Rows from block 3 of the audio encoder of a small contrastive audio-text model, named by matrix and row number. Rows with one number belong to one channel. Each number is 50 + 10 x the weight over its row's rms, rounded and kept within 0 to 99. All counts start at 0.
After each channel's rows are labels from the 100 clips, of 14848, where the channel reaches its highest value: "top examples" is what is common among them. Only what is clearly more common there than usual is listed. The data: drum patterns on synthesised drum kits. In brackets: how many of the 100, against the usual share in percent.
# convs1: first pointwise conv (encoder.blocks.3.convs.1.weight, 96x96x1), inputs 0-95
# convs3: second pointwise conv (encoder.blocks.3.convs.3.weight, 96x96x1, transposed), outputs 0-95

convs1.60:55 48 63 55 60 43 42 58 47 61 42 40 45 66 66 64 57 55 38 56 48 57 86 51 63 51 62 55 60 48 46 58 50 52 45 58 57 54 57 58 53 14 42 39 60 46 38 46 48 38 55 49 35 58 60 65 66 48 47 39 63 58 60 51 49 46 61 35 52 56 44 51 58 52 51 50 25 53 55 50 53 48 53 76 38 57 47 54 47 48 57 56 45 61 45 55
convs3.60:56 56 49 46 57 49 55 52 55 49 47 57 50 49 37 51 54 39 57 63 55 56 28 75 70 59 49 45 56 68 61 28 62 44 68 42 62 51 57 71 57 40 45 72 51 48 31 48 48 59 58 35 42 37 50 37 60 42 38 43 32 43 51 50 59 63 60 53 39 47 45 63 36 56 42 42 50 55 49 61 46 54 49 41 68 42 59 41 64 56 63 54 55 44 43 58
top examples: clap (72 vs 24.7); rumble (29 vs 7.4)

convs1.39:52 48 53 59 41 46 43 41 52 46 40 62 53 40 50 51 65 41 44 58 52 40 42 45 56 42 50 40 48 49 42 46 41 39 52 61 51 58 36 50 42 51 26 32 54 60 43 53 52 36 56 63 83 51 58 48 65 63 40 39 59 56 46 54 47 68 43 46 60 52 62 72 54 52 42 48 42 49 64 52 49 49 41 42 18 29 41 52 40 50 68 56 53 46 48 67
convs3.39:71 48 52 57 38 72 51 55 46 50 37 58 33 46 47 37 70 50 37 47 48 47 66 54 38 43 58 46 51 55 46 50 45 43 37 48 56 44 29 36 43 53 43 60 49 43 25 60 45 30 47 70 37 43 49 52 29 59 46 54 43 52 44 39 46 41 41 33 42 53 45 44 58 42 46 51 46 45 53 43 45 37 33 30 40 57 46 50 24 42 62 51 50 53 55 51
top examples: clap (96 vs 24.7); muffled (low-pass) (36 vs 12.2); low tom (31 vs 13.7)

convs1.33:47 52 44 55 59 49 43 58 58 50 46 46 52 55 61 50 73 33 35 43 50 56 56 40 47 50 45 55 23 49 32 57 58 62 30 51 22 44 34 47 38 48 38 51 81 53 48 33 62 29 50 48 53 37 51 31 63 45 52 38 40 57 59 53 46 56 41 43 44 43 53 53 47 40 40 51 53 61 41 60 58 49 39 56 50 42 47 36 39 58 45 49 50 35 52 48
convs3.33:53 51 47 73 34 66 47 58 51 53 53 48 64 55 52 50 42 39 37 39 49 45 49 55 32 41 43 67 51 58 45 64 49 49 48 28 60 24 51 49 60 64 43 57 62 44 43 43 46 38 51 60 50 36 42 62 44 47 46 36 40 63 41 47 36 55 21 42 66 44 55 42 43 38 48 48 57 59 34 43 44 50 38 50 60 48 57 49 53 40 44 38 58 56 73 49
top examples: rimshot (100 vs 24.7); march (43 vs 8.2); tempo: 120 to 130 bpm (26 vs 10.1)

convs1.67:68 53 54 59 35 63 46 54 58 56 47 56 24 49 50 41 71 45 40 41 49 48 60 52 35 44 49 42 56 39 49 43 45 59 54 74 51 44 47 48 63 52 54 57 47 52 27 47 52 37 40 50 58 36 54 39 57 51 63 36 47 34 69 47 50 59 54 59 56 47 71 71 47 53 40 42 53 49 49 50 48 48 65 54 30 26 50 40 37 46 57 67 51 42 46 62
convs3.67:20 64 52 52 63 58 46 57 54 39 50 43 55 54 60 47 44 59 70 58 54 51 41 48 47 65 51 51 36 60 54 46 60 34 58 34 52 52 58 55 50 53 75 44 54 51 58 31 56 57 44 46 61 66 49 54 60 59 41 53 52 65 48 53 52 46 58 50 46 49 56 48 44 57 52 58 57 46 77 52 37 51 49 86 67 50 65 45 59 56 43 53 55 60 67 51
top examples: clap (94 vs 24.7); muffled (low-pass) (51 vs 12.2)

convs1.90:55 39 44 49 53 49 47 66 43 61 47 45 57 55 30 62 57 54 38 56 56 59 46 58 44 58 39 51 57 31 58 45 57 36 31 47 57 53 64 44 41 54 52 41 57 73 48 45 62 60 52 49 41 62 37 54 49 65 47 61 62 59 54 43 33 41 43 43 53 48 32 60 53 63 74 52 30 51 57 33 22 58 67 45 52 58 44 54 39 46 54 50 51 60 63 43
convs3.90:65 51 63 34 65 41 46 42 31 49 37 62 70 51 47 60 54 60 39 58 48 55 40 50 64 54 50 46 66 48 60 33 62 57 65 64 37 46 46 61 57 69 54 48 43 43 68 56 51 51 38 50 51 49 54 48 55 30 58 66 51 40 57 60 63 58 53 43 43 34 61 52 46 47 50 44 35 65 53 45 62 59 44 33 46 39 42 35 46 62 61 53 54 44 53 71
top examples: rimshot (65 vs 24.7)

convs1.61:48 62 48 63 48 41 45 56 49 54 42 40 53 41 54 50 49 61 49 40 62 51 48 49 49 56 50 63 25 37 53 66 62 64 34 37 50 38 45 43 43 51 51 30 61 54 54 47 60 22 74 52 47 55 39 39 51 34 39 45 40 49 41 45 39 43 35 41 39 51 37 33 34 45 55 49 38 49 32 36 55 46 38 57 46 52 64 58 53 53 27 43 54 45 52 45
convs3.61:34 43 55 58 28 63 42 64 61 60 60 52 48 41 61 50 40 30 50 62 55 46 56 49 44 62 50 49 43 59 43 60 47 31 35 41 65 59 51 50 64 44 54 59 49 59 45 45 51 63 53 39 30 46 35 51 49 54 19 34 48 57 49 63 52 45 51 71 55 40 52 35 51 69 55 41 57 38 39 56 41 30 43 48 53 53 55 49 51 42 51 36 51 34 45 52
top examples: rimshot (98 vs 24.7); march (42 vs 8.2); mains hum (31 vs 7.3)

convs1.46:36 48 36 67 51 29 57 44 44 39 63 51 52 42 62 45 59 54 47 45 62 35 56 45 46 53 55 56 36 49 67 55 50 49 57 40 46 51 51 44 53 35 37 29 45 42 60 55 54 38 58 59 80 53 51 52 58 40 46 41 34 44 45 47 59 67 41 64 50 60 42 20 44 56 59 54 58 55 48 52 49 25 48 55 36 35 48 44 48 54 49 44 34 55 58 62
convs3.46:38 50 53 45 57 43 38 29 42 62 65 52 65 54 69 49 47 50 62 50 58 58 36 41 45 50 45 42 56 55 50 43 54 52 46 39 46 64 62 47 46 41 64 53 43 53 79 54 56 51 47 40 74 62 49 39 65 51 58 49 69 55 64 51 48 62 45 54 47 51 50 53 43 47 31 42 50 41 78 50 47 57 52 79 65 41 58 56 62 54 36 53 45 50 48 48
top examples: clap (86 vs 24.7); muffled (low-pass) (62 vs 12.2); low tom (38 vs 13.7)